From a checkpoint of a small encoder-decoder audio transcriber: trained on short made-up English sentences, spoken by a formant synthesiser in many voices.
Rows from block 2 of the text decoder of a small encoder-decoder audio transcriber, named by matrix and row number. Rows with one number belong to one neuron. Each number is 500 + 25 x the weight over its row's rms, rounded and kept within 0 to 999. All counts start at 0. Numbers have three digits each.
After each neuron's rows are labels from the 100 texts, of 14976, where the neuron reaches its highest value: "tokens" is the input token at the peak. Only what is clearly more common there than usual is listed. The data: short made-up English sentences, spoken by a formant synthesiser in many voices.
# fc1: MLP up (decoder.blocks.2.mlp.fc1.weight, 960x320), inputs 0-106
# fc2: MLP down (decoder.blocks.2.mlp.fc2.weight, 320x960, transposed), outputs 0-106

fc1.721:577538500489501507499565487476507514509500500507496496501499513500487570494499530500492546494502518429500526505500537500500499414484464480511501486500500602500500508504500505500509492499500483465502500533534489500496440493487541501507548498501460482500500499495508490476500438501451504481435497513460473506504513517500505
fc2.721:500500538505456500500463500473510500500497499500484500504509498500491496499499498490500495500500500637500500500460505501500501506501533506503501500500519500494502500453466497500499500499500499500521510497499487499500501500501496501504478500510499500502501500497498499500498500496501500498511504500500501511499233515500500
tokens: "u"; "l"

fc1.665:500552496501500411499500500500500499532500456491510500500500508495541500475505503500456500509526499500502512501500534499500500492510499499480443500500499503493500500500500500495497541513497513494499500504508506502499508482491499537496499500500472466500567556503478486500500497500499505482500477500501468500498500500498515
fc2.665:500504500501497500500500500500500499503501500497503499500500500498500500500492500500500500501501499503481499501505538500511498603500495501500494500500500122501500506501500501500500501500501500500499490500500500501501553500500497499508654523500499500500500500500498501502505500500500497502501500500499498495500499499500500
tokens: "i"

fc1.653:500495507501523499532513498502502463543514498502500516520505486475499500508500500478496500500512498498483476486501501500498492501500511472500500470485500464521501472499518524508503484529486507500509491500504502443488502525500512521502500477506501525488585529499460473484500500472500521507517485500466501497497582462504498
fc2.653:495489492509491500491517526500494504507416550562501447516485500487479497472522432501507497450491472393497507499533501496503470425498519531495544507549465525498476547501501500498498461500467492565494519491500517488450467505532488502460496552518539498498500485502501516552494496497484509501479499476502468512500502530488479
tokens: "i"; " "

fc1.72:500500501499499500501500506500500500489500520500502501499500478500500500544475500501500500500499500502477501500500500500524500499500500500503500503500500500500500539500500500500502525499500500539500500500480452479500499498500500500500504500527500508500471500491500500500500500500500500492500500500500502466500424500500500
fc2.72:499502499498501498476499501500495491510503501503499502500501501499502499500499502499500496504495511502501485503495501479498497497501497502481499507500500505504493500482505510502500512505487500499504504503504502498500500499497496498500498498497504549497501501502498476498500489501499501496499498507497497494502501491504504
tokens: "w"

fc1.427:499440489506506421506484534494471479498453433500515498500501513500528546501515501496465501497482493501499497540521545501493465500500495500476479500507500502486501500503502503500545494503500500496499504496612504503513531497491500510531510500504498499511545530544515438517500501503500500517493497500500449498501474454500504
fc2.427:500502524500502513502528500501498500531499496491498423500500500499500509500494500500503500502497506651435500499500502537504474282501501514497500511497499497499500598497499501439499498497499503498503498497506500474502572499497500496570478557498501501499499499500501500500499500500499500500500495500497497452493501500503507
tokens: "u"; "t"

fc1.219:500497500500500501509524483500508507568500448500486500507500500500500500480514500500497500507499500630506499500500548500500500500500496500501501500500500545500506510464499501500501501500499505415500500515531517499500500494473500502504481501495479471504544500501498426504500497500500500449500459496500460493500500510500524
fc2.219:502520497501508517490478500487511495504503502500499490498480510470502493500443497523535501567483515503494493496495487483503479490493502497491496522502504503526499494503541503508509469501457500518464514445537515512497567500502496502506502477499486513496482499503570492508510500500504495520486498495492483470497472428501498
tokens: "d"; "g"; "r"; "y"

fc1.525:501495485499501501508514498499500487506500483498500499510499504499500502500501499500488505500523502500503499501494528498500505500500500474496510501500498500500500500495501502502504500498500499449500501500512609501500495530499503500499500499497500464500572524518500499492500495501477503491500495500500459507500501499489504
fc2.525:500486498500497503500499499500492498516500504507506497500499499495500498500412500500500498503501505506497496503489519512499492500500498502501501498501501500506499505502506501499500498500501501498496503498500500498502499504501497500500499478497395503498503499504496501502504500500474486496500496500499492488498498487500495
tokens: "i"

fc1.8:544511446517515499500498492500520503505535490460483522508488499501483500496512484500413501506516490510500513501494500497507508531502501499497500453500480500500491455500502493529495496496503501487494500500508500506500472483489512532503439498498500497508576501487500499499500502490486501512555492498495500518500546500489511
fc2.8:500491521522490500500502489501495498501524520501517517501500500567500494501489510500508472451499508532442497510484494496488511510505503493486490458502500603503505447485499483498500465501490520578505538472508503517522489519527492527503504501492532527485500498481498504473440503504500454485500508500484502473500496482504505
tokens: "o"; "s"

fc1.339:509513483509536421478510475489504503493497460517504497526500497509511524500502512544420508500503492426452523500501578525499495503496480484530434489499526528508497501508499491490506491501530505499516453499499502480485500495500508491510497499502403477500517530451500524512500500422462498509471508524495500466523503510495500
fc2.339:490501497506500498501505493535490500504470495499480473505492501509500549489514490500508500497480500508444502502483565539488504689499516509497500513500504499500502587477489513456512509501498526475511470500509500501500492499497527590517518501488502524508500485498498503488432500507480473476499499500508487475503548499503502
tokens: "l"

fc1.377:500500417500500500509495505500500500486500507500500500500500500500500469508500500531500500466500500500473500500500500502500500498500500500515505500500500493500500500500500495500503500500500487505500500500498482500500500500500500500500500510502500500500490500470348500500500500500500500500500500500500500454500500500502500
fc2.377:499498494499500499494495496511513473539501501507501504508504499491500493501498495479503500502496500497502496503494500496493488492496500503478503491499500510497501482500501513503522496501487477499501501501537494508502508464497497502499504495531515506502506497509494477520505498502497519504495498509488499490506491489499502
tokens: "w"

fc1.51:578463519500502512547498502487495539491576500475451453495500491476497525465509504510491494511517501532488532488500494452494458464521497499485479434530496499497486459502485500503489453503500531503481498513500500458501496496500523496500423482500508515495516548501482469503500499500500500549589437452482449500474543493499500
fc2.51:494559492494500499483500482509501490492501518492500500500531492533517488498500496501490488502475500487571495501485496403468543479501502505487512509474500496528517502497490500502515486500501498511502500541494485498507517509501492453500652498513463577507507487500496454498461534494499490445508493500532500518502492502494500
tokens: "s"; "d"

fc1.630:538529500498512498499505495498512500504508430499509499517512502499519500490503501500414510500505496374500505480492525500500501499524500499500449490500503497521500500493503523491500499507515534471490474507501501499500500479498503486514486489500448384519502515461498495488500496492465500514502473500467482501500500499495509
fc2.630:500501500498500504497497499500502516528491500497500502500502490484500491501499500502499499519501500491501499495498501436501499512500503520500503507500500483502499514467502504424500492496500499500492499506509504492503499494500499507500513498496495524498500500462498498498493501500503503481499501501500501503500500498500500
tokens: "p"

fc1.265:500500500500500500500500500500500500488500526374504513500500500500500500501490500500505493500500500500500500649500500500500500462500500500501500500500500500500500500500623500500500506500500490506500500476486468500500500500500500500500500500535500500500470493500500593500500500500500500498500500500500557488500500500505500
fc2.265:491494496500501520498503501504514499510490505484511500507500506509497500499499500495499495499499503541499497501483502506784487503500502490500497499502509496500500500486512501498526500502504500500504504493498498495500498492503500504506500500504504531499499492504497495508492497500490499430499491498496499493500500507500500
tokens: "c"; "v"; "m"

fc1.229:501420569528524517495500500502512500500500499499492496494500504502499499457500500506500502500499498497501500528515500496469514500502523499500476498502525498535505495500496531500500500485538562498500507500523499500502474450492501539430499499500517419499503499502478539417500498500501501506500504513508500510494503502493547
fc2.229:478452500501500540517643499497502517481498494500514492499487501503491482514500501506499500502511674572513500474503504588500487500507507468500499505488516500535494500500483500452501496500495504499494501500541500470493500498500498470489494497498501497496507502496498486509500514496546500500501488500500382538456500510500501
tokens: "l"

fc1.310:500501502500551500500500501469498502500500503501502501500501500500500500501498500500500498500498500500544499500500500505500501580500501501502500500500496500500519499500500500500500501502500499506500500497493500501500502510504499500499500499502428506499500500501499502500500500500500500500500500500499192464501493499500500
fc2.310:493500500499501500500500519501501499500501506500501501496513501500499497501467502499506495500496500502500497500466501501497471500517499501502500500499501501509501498674501499467511501500500500507498500500500498501500500500502499500522500497501500501500467500502497500501500510501499497500500500501500500483500500481500500
tokens: "p"

fc1.191:499517491517500492498500500506504498515490427503492512500478502500498500500510537500479501496573502447508527511468541519509505492505503491500519497527505398494497469500500493500502501499517487445491499465513503505515498491500500500502504498500491430516535504497499512500500501504458496500489494563500501509510501505502499
fc2.191:501499500499501500554491500500500510502499499489500529490501499480500489500497501501499500505499501501704499501500501500500499507499502519429501466500489500509500466423499501455482478500500500501494497506500498500534502500500500501500502333500480502493499499503502500500503499501528501498564498501500500491500501487500501
tokens: "a"

fc1.422:500454488491514547511499440494497495500511419504517500500444527486513588494500510500496527500500498464501545502487500531495531500496500455492512499500504472460500522500498502500475497487499490496504505496498500496489506525481562526500499500508500497504515500447513516500500502489445502526497495454516486500477557512482500
fc2.422:500503547506499526490468504500500466500555523500505500500501500500501495508515487500506489500532500561499490460523463493521498464499478471500472543501526471506501405501498474498501484493499510508504552464501500498500499502500500503498460546500503522482499499489497541491491522500546501509505496500494552500460497500501500
tokens: "s"

fc1.100:503548458512485497509499494489503501530484449474502499500500500497500524462498500500466506503563516425515522481483551499506501501500500524476518500500497491497497507500442499528508501493504486453489524499500500528500576530496511500498488528501500481500515500507510500494500470500481507581500447500503486534472494499500529
fc2.100:503500506498503530505481500499501502492486468494494560495500507500489478500479500500500501500504500599487533482501506449555501760500501500485501519506494507500487551498493500461501497500500495502495500501509493472500547496500511530508502514500497498500488495502503533466500500499557500486493493501481498512499500494512501
tokens: "i"

fc1.14:499500513507500482500510501502492506525499481491475497500483467499518537511529485491501499500496496612467497499504547523512444500549500500507501500500490529459500507500546512455505536503508500501500413496498582438494503491500500516551501487445485493500544584467416457506500500504446501424492481464507467493510538522497493
fc2.14:502501500501500500517501500500520498501510475500500539496500509506499501500501497500535499496482505628500500495501500497471485500500504466473488408505500499499500499497502523523502506508463506501500500487514500500502500488496500497539609501508509500504491497495500500496493497521517492458500476493506495452498500502508504
tokens: "i"

fc1.304:500499500500500500500618500500500500498327500500500501500500500500500601500499500500500500500500500500500500500500627500434500500500500500500500500500500500500499500367500500500500500500500498500500500501500500500500500500500500501500505500501500500500500500500500489501500500499500500494500500499503500501500500500500500
fc2.304:480500499499501503500536544502501500501500550501503501501518501500498490507463508499505466500500501501500498500472501502497432504499498501504495500500503501511501497499502499447507499502501499511500500499453495500500500501504499493501760498502501510500500500501497500502500500500498485500500501502499500497500783498500500
tokens: "u"

fc1.212:500499508500499501500498500500500499499505518500500503500499498500500483514495500500501499498493501492487498500500499520509501499500500438511500500500497496500499500500500500496521500500500498499500500500501500500501504501502499495500508500509500500499500499489501513504500500500501500500500519508499507502500721500501499
fc2.212:486496476479511526500500473504517498518502535501508505501503502499491363500500505530500499493598499500502458500495500501487490510502507501500491498507505502507505500501580491503511504503491501527502505500497491512503505502500499491518501500501501498506500493501499501505500509506493499461499500501499500470499480502500498
tokens: "c"; "n"

fc1.271:505494498521508500489504500500503469542479494491490502500498495500499500493517503493480512496529498507500512500498499501495500500500502500501520504500507493503496493508504496539499466488511509496500506500536550500499500500500504503500547494496504496504602508506494476501500501494484500500500500469500440506500500500500503
fc2.271:498493559498500505502498503500494495505497502516497498492496498500501496501443498501501499526497499520495496500497504502498477504499516501501494499498501486504500248517503503496499504505496498508495500505502498458503511500502498501523500492500486507500500500503494545501500499499502489490501499501501502480500502446500501
tokens: "o"

fc1.408:500502501500500500501500500500500500494500546501526500500500499500500500500476500500500499498500500495492499500500500500499500625500562500534500500558491500500500500500500500500500500500500493279500500500498476497500500499500500501499500500502520513500489495499500528510500500500500500500500514498500521476500500500520500
fc2.408:498499499501501500500498503502498500500501501501501501500501506506499497499498500499539501496501502677504499499495500502499494493499495502502501502500536508501503495502504499500505494504496498502500501500501499509501499499499498501501501498501504500498500501503500500517492498506491477503495502502500499487497498487500501
tokens: "a"

fc1.392:500502512500500500500495510392501500500653512500500505500499500500499485520500497500500494498498501500493493500500497515499500500501500500515502500500497481500500500445500500500499505502500500521501496500492496499501505501500500501490517500501499518499547500500500521501500500500512500498500507499501525490501499501500500
fc2.392:498500499500528501499500589506504495504500503501505500501503505499499493521497503499503499498499498500502485498498499505499439502501498491502499500499503502518502499501522500501510499499498499502503507500499494501504504499500499499507480498517501505501501500502498484507489499503500501501499500501499500493498496503500500
tokens: "c"; "p"; "d"

fc1.452:508500491500504498500500473500532482503500421501500501500470504500500500492516502500402519500558500399500510510487566500481500500507499491497496500500498442484500482491501499499500492498530503453500499500512507500500500485495500500500500494498466431500579527489500501484500498501496500501500501528511484500500500500466503
fc2.452:500501509500501505501498500501500496505499501502502501500500498499500493500479500500496500500499500510499497502496509500500496494497500510501501499500498503505500489499503505500500500505500497516499484499500499500502501505500495500496500431500490500500506500503495500502502499502499485498561499501500502497502500472500500
tokens: "p"; "i"

fc1.331:533501422503511502505512501498486499501506501473478408505506497500472535440535500498478500514496498487500517500512494504483455468487490500496495483502488497528499502498511500524505495508511484499473489479500501490499516481505498491508471546490535547500542494476500500535500509531500500551548466503497413498497500501509500
fc2.331:499468527500500534528471495504498524510507510500500499503509482454511500472537479495505491488467486387503511502529503507475542494518506495510504501499476419499499415482504526470502476508497503495503499460505499502514505493498475504500544426495499567500500497460500575500513499502528571512474498501501531506508479522504505
tokens: "p"

fc1.105:500499471494490562511536497498491464490504464501515435498504477502513471484502470494460527489514517433500495444500528509484500514501527486501510509491499448507488499506501489557505502514491567491544501505496499502496526500495512496492473500497527438497500498499507507470500500481500492498525493478503481499492483525498518
fc2.105:514529500498508483500557500506523488535541504498516440519500495533499516500514508490512484510503500487521477501503547501519485463510466483527407539528480527501491457495496501502485529508509537500507494491492495535552500486499434448488520455481500496500514494505482491517486504500503491464481493518466519500555500495501511
tokens: "w"

fc1.131:500500500500500500500500501500500500500500500500527500500500500500500500500498500500500500500500500500500500500500500500500500500500500500500500500500500500500500500500500500500500500500500500548500500500500499500500500500393500500500500268526500500500500500500500501500500500500500500500500500502500500449500500500500500
fc2.131:498499501498500500500500500501498499503499502501505500500500500496499499500500501500500500498499500500500499500500500500498496500500500500500500497500504500500500496501500500499501500498500497500500501501500500500498498500500499501500502581500502503500500500500500502503500499501500501500499500501499500497501500500500500
tokens: " "

fc1.576:500500500502504500533500493500501500560468454500468500509500500497480499500493505499487512500528498452552500501447564499498478500501500542468501496500502500495520500500480500561499500496500499450500520500504506539500519520497514503500500500506510468499500500500506500471500451500477505500500500486500497500496503550500531
fc2.576:500500490499490500507516500499499491500536537501496623500503500500491492499496502501500500544448509501533505497505503462569500647491500499501500500500500583501500500494500500500500499500503500565500507503500500499497499500484500500500500493500498500500500500539512501497500498500506500526493500504488500501500506500501500
tokens: "r"; "g"

fc1.491:496500492500500502488497499505511462508501501501489456500507497505500604501503550486502500513500487482484524497503545507499500472499525481525502492500507510520500515505499494508501535504499527495502521500501492498497504383500506434506500500498513500552509487492500500507500504490489500536486500514490501519500563508501499
fc2.491:498533547509500483495462543501500502499498506502500506500526493463499499500499490500415500499500481500475501496515500506507499604488498514514499501498441508501498500545502516513501485506503500502499500499504500526529500497500479508500537560533505520501494499500476495525546531489498534524500474499488410502515487491500471
tokens: "u"; "n"

fc1.450:513545500497498440501497471505495497496502490531509468510490493502500527516515500506439499500533507509464543494500627513501485492499500485547500500499500500500492500514523496488494526489500492485546489500499523437482500499479506509498460529489516474508515499483520500500500466489443500502451515502488500452517580524500519
fc2.450:492535500520503502494481499516467506500501519484466496500532495479508501490502485525501493520513507500502509514501500501534527508496512500503490492502500494499507674577502499500502513499501495500502497500393500525500509496492497491500488399500529502515500500501500500499500458523501511498500481503496518469479430510500500
tokens: "w"

fc1.669:500492513502549500604474500499500513499459496463439479501511506490499500500537500497473500484502481494500513499541500441500496532539528499413516495501541521505521500500494500477502442498500536500499487563500501500500497508500546542520461470500500463474500500500353518500500503508499499464554500457480480492494576501498486
fc2.669:501542500499480469561500451500461510500500489495514500500500503493500493501527462496500500500499500506499500497500500500501500493493499499432515492501501503500497617500492506498475500501500497500507505500502500499535507506500501535489413500493509500499498500502500500513503485499524500499504500484501501500500482492500500
tokens: "c"; "s"

fc1.600:517500504509553481499506488500538501500500431493462515514478501495505533500515506501406515500510506407502492524486559499461507510500495509498494445508516501500511500499514519502504500491500501465499502500502504507504496502472500500514499478501390496499510530489483517487500483500434505516501507502500499502504500497470510
fc2.600:500502507500507508497506499500474483500498514520503500500495502507497506502500523500501501499501506269486501491493511504505495529500499494504498506503499501503494502500500500499501551500500503497502500498500501475421521496500501501500505500497502503495497499499497497501442500494387398497501493499500545497505501497499498
tokens: "e"

fc1.539:538505501562501500500483485500508500500449445502496500500486500500497500482500500500394511500526500494500500503458525500492500500501500500500500500500498500500500500500500500500499495500564481479483500500506503500501500500500500500500500499500445482500586529500500500499500497500500500500500500500503481505500500500468502
fc2.539:500505521502502503498499499501490500522490501504502495502497499491500498500454492500500500504501500515493498505489509512516497497498491502500500499501497500500500499500503514503500498500499500499499505500500501496503501501500497499487500504499503503502499499488497494500506499500500466497501499499500500498498501499500500
tokens: "e"

fc1.391:500485511500531508528498483494510482501499459480498500541494546521501503500569481500435500509500541542500499495510500501496500497500501479452500500500494399513528500475560501502499502505500500494506500500612523499513498493500501500500489500526518449492539500500483502500500500522500495486531501500489454484501550499500543
fc2.391:500499511494500500505491500498499500499463515500524543528501500498501491500446500501493500541495493518500507501501500499503500505500480500499501501492464586502500542499499518500500554501496450502500501502505503500492500505500453500510534508501436377499499500541500500500532500501500497489501499500507500506527696500500495
tokens: "d"; "g"

fc1.121:505490487500526499500509478500504493550502475501500486500493514500505546486510500500486511500502500500507501521500503500464498485498448499500496494509512500479500498497503497500499426500507473465500504500500500495500473541500511500494500497487500500499596512501500517471500484495450500509500501499503497527496506500482510
fc2.121:500497519500500536499491500501497494505502501501503501500501499499500497500494501500499500497500499523497497501500500502499495495500501501500501501500498502500500499500504509497500501503498501502492492494498501497502501503517499502495500477499490507498505502500497501501500499501499493515501501501500499495502507499500500
tokens: "r"

fc1.521:500500500500500500500500500500500502500500500500500500500500500500500499501500500500500500500500500500500500500500500500500500500500500500500500500492502500500500500500500500500500500500500500500500500500499500500529500500500500500500500452500500500500500500500500500500500500501500500377500500500500500544500500500500503
fc2.521:499500500499525499501499519500501499497501514501526501500500502500496496499498502499499500500501380500501498502486506508497470501520496500503506504494501501501508498500500497445506498499500511503503478499480487499504499501500500497507500500500502502498500499500499499530789497538499500500499493501497499490500573499499500
tokens: "d"; "k"; "t"

fc1.302:500498493501500512500500491503501497518500491500498473501466499500501537501508503500484513478530492500500522501505514534457502500501500497502503492500513473431511500501497518500418511495495502500505489501500499474494500508495536519499488505503501487515553496433481526503500505477458507476501508464524501500502562502495500
fc2.302:500501507497499501512477499507483493507546510513509491511501500505493499501494486502504500500511501736492494504496502520473501501491501500499514477501499504501503499501503501456500558495506498497500486504500496501500499506500505501501370496502502517502500494506484521504499501516533501472534502502501500480505505496504499
tokens: "r"

fc1.489:500488502499500497556481496500498497500537434506511494500463521514505529501500518518453514500527500503452503500491500500500500498531504454484465500522499475487484494500498484499484500484500507490509509462522500475511490500502540553499471480483495459491539513518501505500500478476444480522503521484499500475500582473498505
fc2.489:497512499500499503502405500512515491499485494518491515499500498500499424530523496500489491479502470484504497500500499499534537510498551498495502494473496494541510459500472497512505482485508546500498502501507502503504520510498500455494294449500496500517491505508486500494480522500497415481554525492508501506517472500500503
tokens: "s"

fc1.110:488502527536500380484434501485513500499495475465477532498504501500525500499526501522438500528540482540511510500499516468516507522510472527501500516500500500493510497481492501499500506477502483500499502517499557509500514500494497578500450484497482500505548529518467487501500500484503506498498491510615500512471507534475509
fc2.110:516497500510500499499583510497521547498516533617484493500486499494426500500502488498498501502503518498511501454490503494500510497495497500500530491495484501498518501500501498673501499492505485498483497500504486498501425512513503452476490499500500500489522500501508513508567514501532508500487515499497500544502501499500481
tokens: "s"

fc1.324:500500500500629500500500500500500508505606500500501603500500500499500500500505500500500500500501500500500499500500500500500495469500500383500500500500526500514500500500499500500500500501500502500500500500500500500500500500500501500500500500496500500500500500501499500500500500498500502500500500485500500499498485500500500
fc2.324:498470500500501508502498503501500500494502500496499499501499500519500502500496501497501500492500501501500502387499501507485495494500506497487503501500486499505502500497500476504500502505499505500500504499498500492498500502499501498500507506503497500500794501502499478500494500503501496497502498491507254491500500537503500
tokens: "l"; "i"; "s"

fc1.606:500502500500501493519504516493479500480454506477506410500530510476515535486493524499501500500519500493531499561512501494499532499490481490500531496488512504505495500501462512497501464493540483449492500546500495541498507530497544488451499479504507501497539497520500534490500501499500513499497476504458443506499570500499493
fc2.606:476484497495500480515495512501510503501500500498525502526480516539497498500534517480466479490533503459506514498525499553495499451501513464511496497502532499500500359497548437493513498496513517489500511459464489481499459498503502523503516486500516485501535515442504510499447500505478461567456512525478500512519523494478518
tokens: "a"

fc1.657:500499501500644500501496500500498503500500500500507586500500503500500346500500500500305500500500500483501533500499500500503500491517497500506504501500453500500501500500506502500501500500500492500500500500498501500534500499498499498452500502501500426429500500499500503501500500500500500467500513500487503515499488495500500
fc2.657:496501455498508504501500502506568498503502541501507501502516503500498495501499500499501470499498499499501495501499501504491454511517499500500500501498501501555504499499514478472509479524500435509502501495471497490501534511519499490534500493500497523505493500502500498503486503500498483495499496552496498489501753500501500
tokens: "d"; "g"

fc1.504:509517482501499499479544499500501519498552500509502500560502501501500440490501496490469520498500503508465501527506500497491500432497447513544500509499497533468484406500532512500513503521539490516495487511500508485500467518503500487496515502497500486494547498513497510495500490524538500497492499500510492500502484503501514
fc2.504:501490533487493498503499500509469505501500502490507499501499501501501484500514503477506500467502477512493493500500477499467501496499508487499502457513504491490506311507496500495500496500503526490500500501490487500500471495511517507500500494504524472526499500436481500518500514495501505481506527497499504502499501495490497
tokens: "u"

fc1.213:506528487500547455500500477501508500504499470509499525500501503500500519501500535535399527500500505399482510483489533500501496510500487501499501504499520500500493501458482505498479484518501492499522484498563500498498519501488501511501508483498468462499500504494500503444500501440456493518448499533519500493509500531501504
fc2.213:500505477500497473526498498500499501501500500482500500500500496505500491501497500501470499502496500509477494500476497499501500683500503543483504509502499506500500638499501502480500501502500495504500474539500512500499504500503499653540479498499495510503501500505499500500484500500492469492562501501505502499513403499500498
tokens: "l"

fc1.402:526527496496552507445517512509503474528487473500504510493502513493545508502516492500465489500516481522502505491499489462492502492500508493518420487494491502485483502528528505501521497531498528447500519503531563508492480501501522518543518507488496453516555530495490373496500482462501519447489460466485498543496475438467507
fc2.402:507445522498545571495611517487507527499476500541491429498500500502497529492486500499500514485474476432510488499492497448456500457499508497491509496493500499509498505511502500515503495498490494500500504532500485475513503505512502492501494497500518519476492498516506472492506466496481495509495497488498493506496657500508498
tokens: "a"

fc1.658:500500476503500507510562438500501504570503431502500499505500500501500500474521482500493501511520505501500489500489572503500489500500501500490519512498492542501500501429500497523500500500500502375500501500542506500508500530498510501500393485472500484490594500528488469500500500500502506496499461482500463499497480511500518
fc2.658:501530513501504522496497500506499496501500504493514488476501510477499501498446488507500493513510503503491497498437512504516495489500500476499473507504505501529501493491645498447507455499491504508488503473503498502497501497494529499495499485499504526487500497470577500499502499503500486506453488493446504475495502501517500
tokens: "t"; "x"

fc1.389:499571459499492491515595500501499501551519510477500475520501480493485500461501500498474500509505499500500504514500524501495496416473499501533501501501496500520500500500500500502498521512521484500500507525500497501500501500500513498440455540489564505502565498500487476496500501501528500545528436480499449506499487497500505
fc2.389:500452502502501500491422499470578527501513492577498507498481492501503501508451489500500501485498503500528501480502503479501551690502482500498502498500500502492511501487486498499455492501494499500498519521500504501476501500500498498498465458503489482502500501525506535505502512513500495490497548497512510502501500507501516
tokens: " "; "i"

fc1.375:501509526500500500504500501503500506500500503559500507499495498497499574499493500496501500497500511553494508405477503509513483478563510483549498503495497505516488502503499500445485499489512505442507500505516568493495498502501507505510487497479480475497544590509476461500500497500464512500468474473490400500503501587496494
fc2.375:503500502499449498500501496502505499514502500492501500507504500503502500500470499499505496506526500498497541500497509507506499389500501515502489514504500498500500504463486512498501512498500504359502550499495497496495488500504499494512565531494488504504504487509500503501500500503503533499490500499500500498508471512508517
tokens: "a"; "i"

fc1.755:496489520500501472506503500508526500500490500485500500529498506506524484509504501495499502484501494512514515500499511513465511522502517499515500507507479539499500500494500500513504500491539514499500509499501530478494494489498501557526504497500485485519536532491500500500500501489434498426499526500486449498510500491503492
fc2.755:501568501499499487502486502499512496500494506508498501500499500536500501500500501505494500500501502369500499502500502498499492513500502500500499453500499501501499214515501471497501515498501501557499496505500500496485488498527500502503474466500475501499500500503500501498463501500499498492502499523500499478507530479499501
tokens: "p"; "m"

fc1.362:500499518560493489500500480500507510538466463500507500500497504500500505486501506504438504500557498457514519507475523498497500499500475500500500521500500462493498499475497497500507496492538455482500500476500500505514500474494500539500500510500433495500552504500504501499500494493501500523454487519534474503489500505498501
fc2.362:500502500501502500492494494500519499523500500498498493501493500501500539500497543500502500514503511496634500501481411503503489554500499511384502502501497501501499500500500509486500497500506502502495498488501496492500500496500509500501500497499500525500499498501500501500493497500498491500611498501497501467478501501503501
tokens: "l"; "e"; "a"

fc1.87:493488422492514534485521502499481443518508500499466427499499508502511504444516500552467507532507497500459499503535500486467416463498490501499496501499549501493491500508533529500506507502497480481513504536504529478476551543500499486524504514509521539511525503499499468500500498501500478594572477500512428515504509489501489
fc2.87:500497520499499567495501500500527481517494491503497239499500498493499517500498492500511500458498520449501493499484495518431488280521500513507502490498495492500501477497500506498500496500498522499498499466501499486501502500500501483499501503503497508492506503503502497499507498500485504502500500501503495447490514503500501
tokens: "t"

fc1.495:484442566503501485500504502497499489524489434503501521498482502477519526500508500500500500500500501613482509508500503499532499525513493487494484544500475503462500500490511513467504518500499490500505483512500530494500500497500506540504500521481474500500513528500442484474500499445450503413488489502505503492498589520488503
fc2.495:514458500498500665490502496490502500504648476509512461501496503504510504484503503495543499502500500500523501500519506499486497500494495499500487525498500423495500461500501509515502515500514498498504500499446500498500513501462500445500517549505498458500501500501499498501521501513503519529448490500501499490503485514503508
tokens: "c"